python train.py --model="image classifier" --dataset="close-ups of made-up surfaces with and without defects" --train_examples=203450 --image_size=48 --crop_scale_min=1 --horizontal_flip=true --targets=["material"] --num_classes=9 --arch="convnext" --isotropic=false --norm="layernorm" --hidden_act="gelu" --mlp_ratio=4 --dropout=0.1 --inner_norm=false --patch_size=[2, 2] --depths=[4, 4, 4, 4] --widths=[96, 192, 384, 768] --kernel_size=3 --loss="binary_cross_entropy" --init="torch_default" --residual_init="zero_last" --optimizer="adamw" --learning_rate=0.00075 --beta1=0.85 --beta2=0.999 --eps=1e-10 --max_grad_norm=5.0 --cautious_weight_decay=true --ema_decay=0.999 --max_steps=17200 --batch_size=64 --epochs=5.4 --lr_schedule="cosine" --final_lr_fraction=0.01 --warmup_steps=340 --weight_decay=0.2
Rows from block 10 of a small image classifier, named by matrix and row number. Rows with one number belong to one neuron. Each number is 200 + 40 x the weight over its row's rms, rounded and kept within 0 to 999. All counts start at 0.
After each neuron's rows are labels from the 100 images, of 14976, where the neuron reaches its highest value: "strongest on" is what is common among them. Only what is clearly more common there than usual is listed. The data: close-ups of made-up surfaces with and without defects. In brackets: how many of the 100.
# fc1: MLP up (model.blocks.10.mlp.fc1.weight, 1536x384), inputs 192-255
# fc2: MLP down (model.blocks.10.mlp.fc2.weight, 384x1536, transposed), outputs 192-255

fc1.732,192,205,174,98,210,195,131,257,192,256,219,144,136,204,213,190,243,173,175,197,214,201,238,173,156,188,184,185,121,192,198,177,185,249,239,210,233,138,210,182,172,193,247,269,212,180,187,255,248,209,179,184,144,212,199,100,194,262,153,167,264,148,209,201
fc2.732,218,126,165,180,232,138,192,266,217,252,195,191,235,154,236,196,158,105,167,233,180,136,191,167,230,250,167,156,128,203,151,101,210,186,208,294,226,178,226,210,181,197,146,196,162,200,170,233,142,113,156,230,145,208,192,154,221,180,234,178,168,151,206,188
strongest on: tiles (100)

fc1.87,152,199,204,195,141,108,163,160,254,170,162,184,175,227,168,220,230,146,128,228,201,221,145,183,214,154,217,171,211,224,163,278,165,231,231,221,200,137,211,192,167,234,216,218,200,184,213,211,260,194,241,228,203,171,178,186,268,240,241,170,234,131,216,207
fc2.87,166,183,191,213,226,190,169,252,167,190,208,223,198,190,249,256,135,220,202,155,136,198,247,228,187,215,184,195,179,207,139,128,151,184,198,280,234,223,249,205,209,215,198,217,138,208,212,204,197,144,195,179,194,190,191,92,195,187,231,118,179,175,181,215
strongest on: wood (51); stone (38)

fc1.121,190,196,198,185,233,163,138,219,138,231,285,163,178,154,212,222,206,184,123,187,283,208,230,180,201,197,186,146,195,165,172,231,140,248,274,245,237,132,212,156,149,187,231,241,270,121,170,190,165,110,167,247,152,212,217,148,202,215,210,192,257,239,146,221
fc2.121,190,259,113,186,230,171,226,164,174,189,202,204,238,191,242,232,185,198,175,190,220,120,224,224,241,251,152,202,109,229,179,186,232,174,196,227,195,232,192,238,235,188,143,181,187,173,103,205,179,186,213,265,210,237,203,254,165,190,137,215,310,197,166,105
strongest on: wire mesh (97)

fc1.120,196,177,180,149,206,175,239,154,199,240,265,189,267,209,153,163,222,220,138,258,168,198,198,162,246,142,260,258,201,200,252,317,219,325,240,210,233,174,213,268,161,173,220,238,304,136,241,243,241,183,218,231,219,222,186,185,213,199,219,156,210,156,199,181
fc2.120,210,235,132,144,205,162,169,242,158,195,161,219,202,171,212,169,230,173,147,111,237,130,198,183,172,184,188,221,89,198,163,208,210,219,175,214,179,241,223,210,274,173,168,220,82,238,160,239,141,171,211,212,192,188,187,196,194,189,266,184,243,204,255,192
strongest on: tiles (84)

fc1.287,212,185,155,157,182,173,155,280,224,274,160,185,199,210,195,202,239,215,124,173,188,238,169,167,170,115,210,210,151,232,95,220,202,281,234,210,264,162,184,221,230,138,226,304,178,191,171,258,260,191,233,171,184,240,234,117,283,220,214,189,235,187,246,163
fc2.287,258,155,196,115,217,156,182,199,227,233,192,175,236,95,194,191,201,121,186,168,219,196,193,205,225,261,127,138,198,166,163,176,158,185,178,250,190,127,206,227,211,191,205,166,172,222,192,269,156,166,137,204,133,197,196,127,192,178,239,153,174,168,218,229
strongest on: tiles (97)

fc1.177,128,224,171,108,193,245,150,192,198,232,271,191,248,268,220,278,112,214,171,158,177,203,169,225,213,177,143,259,170,246,219,211,182,165,196,189,222,127,164,185,226,79,227,193,215,148,204,202,186,185,206,210,225,181,177,216,166,168,295,114,208,128,209,224
fc2.177,196,198,98,239,233,157,221,172,235,182,225,249,168,211,218,256,117,300,169,284,132,168,284,189,184,168,230,127,145,250,214,174,177,131,188,269,257,160,228,188,186,182,205,146,229,174,163,182,207,249,195,214,125,205,200,185,248,279,223,212,214,183,184,179
strongest on: wood (100)

fc1.29,173,224,160,152,170,184,194,185,139,151,198,178,209,218,168,172,213,230,154,222,231,255,180,177,241,177,183,187,166,247,127,257,192,204,181,262,229,203,183,240,144,240,182,180,263,92,287,159,231,202,229,222,193,195,161,173,208,190,255,173,250,178,238,179
fc2.29,199,194,279,210,157,269,115,181,176,197,211,135,221,212,185,215,253,216,238,279,206,264,134,203,196,180,156,219,234,147,236,190,205,266,217,111,212,202,150,186,159,182,241,188,247,192,251,185,208,178,171,139,234,94,202,169,239,174,152,191,159,170,204,250
strongest on: stone (100)

fc1.303,158,213,162,127,212,196,175,169,178,223,219,148,226,141,208,182,253,207,169,141,198,194,218,167,226,144,266,210,105,240,200,177,162,209,281,261,194,199,132,203,186,210,234,235,284,111,199,213,240,132,222,223,150,187,174,121,241,231,223,218,205,207,199,219
fc2.303,170,288,283,133,163,215,173,197,168,178,165,205,213,225,183,235,186,247,227,59,111,214,192,307,207,258,151,198,227,177,202,208,235,199,239,161,221,244,193,239,279,189,209,97,136,138,198,152,229,191,213,213,206,192,201,169,170,218,135,165,215,178,147,215
strongest on: wire mesh (57); stone (36)

fc1.415,195,213,217,164,159,205,242,223,180,203,209,197,172,195,212,192,198,122,173,152,254,229,183,188,259,209,214,174,157,203,146,250,148,261,284,198,199,171,158,193,171,168,217,241,198,207,191,173,198,93,208,243,153,182,135,152,275,171,251,175,230,187,216,241
fc2.415,201,136,222,165,191,208,251,183,131,223,151,182,202,209,183,143,160,181,214,196,134,224,200,254,132,277,141,208,154,178,145,224,191,193,219,161,195,182,235,233,223,209,277,137,229,195,199,228,152,167,246,229,176,168,272,230,210,200,171,165,196,247,165,200
strongest on: woven cloth (99)

fc1.637,128,223,163,210,218,232,265,275,159,165,218,146,240,233,198,198,195,184,164,110,245,174,180,184,197,158,252,209,183,227,157,260,185,272,204,150,168,186,200,277,120,202,153,214,231,172,237,222,233,179,297,201,183,218,216,162,156,213,203,177,113,195,161,237
fc2.637,220,191,271,148,171,217,160,134,214,236,204,165,192,227,177,186,220,235,243,181,241,223,145,196,196,187,184,220,259,145,244,251,148,219,164,116,202,123,208,197,258,231,253,194,171,216,278,283,194,215,142,172,209,151,219,190,261,191,217,219,171,219,248,232
strongest on: stone (99)

fc1.534,163,225,218,151,146,177,196,188,134,227,227,199,226,179,167,216,171,166,116,168,234,221,170,153,242,154,223,233,96,221,151,178,186,194,220,239,227,170,195,170,255,167,256,312,248,126,251,217,195,149,222,244,224,149,183,102,180,232,227,169,165,194,193,270
fc2.534,232,241,254,207,199,251,162,212,176,161,104,196,169,201,194,209,154,125,235,183,133,272,178,253,140,220,169,196,194,162,237,190,169,177,213,159,163,198,174,218,85,177,279,79,210,111,192,180,219,162,246,175,201,188,208,172,281,238,234,164,236,221,202,208
strongest on: stone (90)

fc1.462,144,156,167,209,173,178,226,245,165,165,235,145,144,192,170,268,181,167,225,127,232,250,219,187,220,209,251,209,205,251,185,209,214,244,170,212,212,201,207,280,153,243,193,283,231,201,208,214,223,157,329,319,169,181,199,237,178,233,225,227,147,203,222,216
fc2.462,233,246,251,139,173,179,125,112,248,220,167,182,203,194,204,186,207,292,211,189,216,197,180,257,209,136,143,181,271,115,277,206,222,182,147,98,214,143,197,218,193,224,267,252,217,214,227,258,201,263,161,191,231,166,227,216,272,224,153,185,198,210,206,241
strongest on: stone (100)

fc1.456,156,198,156,206,181,195,225,270,222,277,227,153,287,186,227,273,203,163,168,119,254,170,226,211,201,128,257,233,167,192,147,273,137,265,245,211,257,216,185,185,185,206,201,275,248,195,217,181,248,170,250,279,196,193,197,200,270,239,219,161,139,233,173,271
fc2.456,184,229,183,230,199,188,180,196,147,150,245,211,187,286,175,231,131,328,167,183,120,247,241,221,207,111,162,169,188,262,178,179,211,237,207,231,279,260,225,168,156,228,279,149,212,270,179,136,239,236,249,200,173,159,191,204,165,233,176,175,203,154,158,167
strongest on: woven cloth (85)

fc1.103,201,253,121,171,203,142,186,238,221,158,268,185,138,145,188,202,202,169,114,200,205,244,231,171,170,242,230,163,161,198,197,203,217,194,267,217,205,142,210,193,155,234,249,203,250,126,168,199,221,126,267,271,145,218,220,154,242,219,229,191,241,231,192,227
fc2.103,178,239,116,164,212,181,216,194,167,188,179,203,228,178,238,214,181,176,170,157,172,105,235,201,214,290,173,215,88,220,147,206,225,178,189,277,210,237,201,244,216,184,145,159,147,158,102,189,155,179,223,252,209,251,213,229,164,197,160,206,283,198,164,135
strongest on: wire mesh (74)

fc1.734,143,173,168,119,158,198,201,157,180,209,207,194,179,208,209,210,194,186,109,147,147,216,179,108,240,172,238,172,175,216,159,206,162,264,267,220,223,143,114,237,205,176,214,263,200,215,281,224,202,128,202,192,157,229,160,204,207,200,281,230,156,170,191,187
fc2.734,231,227,274,142,164,177,113,221,184,196,130,176,198,165,210,204,245,230,241,255,186,252,207,270,178,124,139,160,191,126,246,169,218,166,210,128,222,215,162,212,144,185,230,144,152,183,229,212,171,149,158,164,128,159,225,130,233,219,183,135,185,190,209,228
strongest on: stone (100)

fc1.560,120,182,161,228,204,254,128,185,142,144,270,184,218,192,177,180,208,210,153,237,189,202,186,220,247,194,228,244,154,252,229,179,239,216,239,208,201,109,188,146,175,181,180,178,180,47,234,196,209,194,234,250,214,150,168,238,186,226,261,156,137,111,133,189
fc2.560,200,228,97,214,212,191,227,204,214,194,208,260,161,216,182,226,165,233,172,157,147,161,273,174,174,246,268,170,123,229,169,225,188,201,215,269,218,174,270,177,270,183,205,190,139,202,164,137,220,192,248,220,181,222,209,186,221,213,212,226,210,208,208,218
strongest on: wood (100)

fc1.506,173,238,161,195,179,184,230,182,205,308,259,153,223,180,188,281,243,154,166,196,192,175,244,179,206,161,221,214,197,230,169,269,209,298,226,269,255,174,215,227,148,162,230,192,217,220,189,202,235,215,254,238,173,240,148,142,214,261,214,266,251,176,218,217
fc2.506,255,157,236,213,199,142,194,290,204,178,198,271,163,159,183,186,115,200,186,188,168,156,221,196,173,130,244,134,189,175,196,181,232,218,217,221,248,104,255,178,121,236,251,198,139,217,198,173,221,222,212,191,159,184,204,200,221,261,267,131,174,252,234,186
strongest on: stone (39); leather (27)

fc1.15,161,234,153,179,245,134,185,145,183,209,241,197,168,189,159,236,217,208,119,221,196,252,249,213,155,203,203,225,186,165,172,195,178,184,237,205,199,130,221,184,110,185,242,177,257,149,196,196,179,194,212,256,107,190,240,137,251,235,180,196,233,211,204,184
fc2.15,202,239,113,185,180,215,213,223,147,181,186,206,250,184,220,197,216,153,210,156,175,106,186,231,203,287,174,241,115,156,140,218,260,204,210,229,168,252,193,248,237,194,147,187,168,163,159,197,158,160,214,209,234,234,243,250,140,175,127,184,247,205,171,135
strongest on: wire mesh (79)

fc1.196,190,154,153,182,248,181,288,214,138,230,225,56,239,217,186,221,254,208,210,219,153,214,240,137,301,182,209,173,217,203,186,166,201,196,203,270,219,196,203,219,207,235,204,209,204,166,234,214,194,183,223,181,140,215,158,189,195,287,213,245,176,47,199,224
fc2.196,228,172,141,193,283,183,136,263,254,278,193,184,254,183,182,191,151,143,146,156,230,163,207,154,224,227,152,152,204,230,169,160,184,189,159,244,216,178,247,203,202,149,209,179,194,163,162,200,190,178,170,244,169,225,139,173,282,146,226,194,203,145,220,197
strongest on: tiles (100)

fc1.763,171,176,209,210,208,265,222,237,245,270,241,205,262,219,190,185,139,141,188,212,252,119,218,180,249,164,188,123,171,195,166,246,199,250,208,151,201,111,186,227,256,151,243,200,227,167,214,170,214,166,243,165,215,161,155,242,202,168,166,156,181,94,102,191
fc2.763,222,195,144,182,198,265,188,207,181,158,168,187,164,171,202,141,216,211,178,262,283,228,239,162,182,264,240,294,126,179,251,287,198,244,182,169,168,151,184,179,248,172,184,176,176,180,212,185,232,195,199,185,197,197,194,253,219,162,242,262,247,239,306,209
strongest on: woven cloth (95)

fc1.551,150,223,159,229,191,258,210,199,229,250,159,223,232,272,189,194,167,211,162,211,278,220,244,263,174,119,244,238,173,171,143,191,144,249,224,252,211,144,159,181,246,168,238,204,179,156,234,201,141,204,161,184,227,140,229,173,265,165,155,142,194,157,144,245
fc2.551,198,221,101,173,218,213,260,199,159,173,162,239,202,201,205,171,180,179,193,219,221,143,229,187,193,284,272,243,130,179,206,290,246,225,184,151,169,153,200,208,301,208,169,181,137,187,163,210,190,207,212,213,207,222,220,261,180,202,199,239,268,224,248,165
strongest on: tiles (56)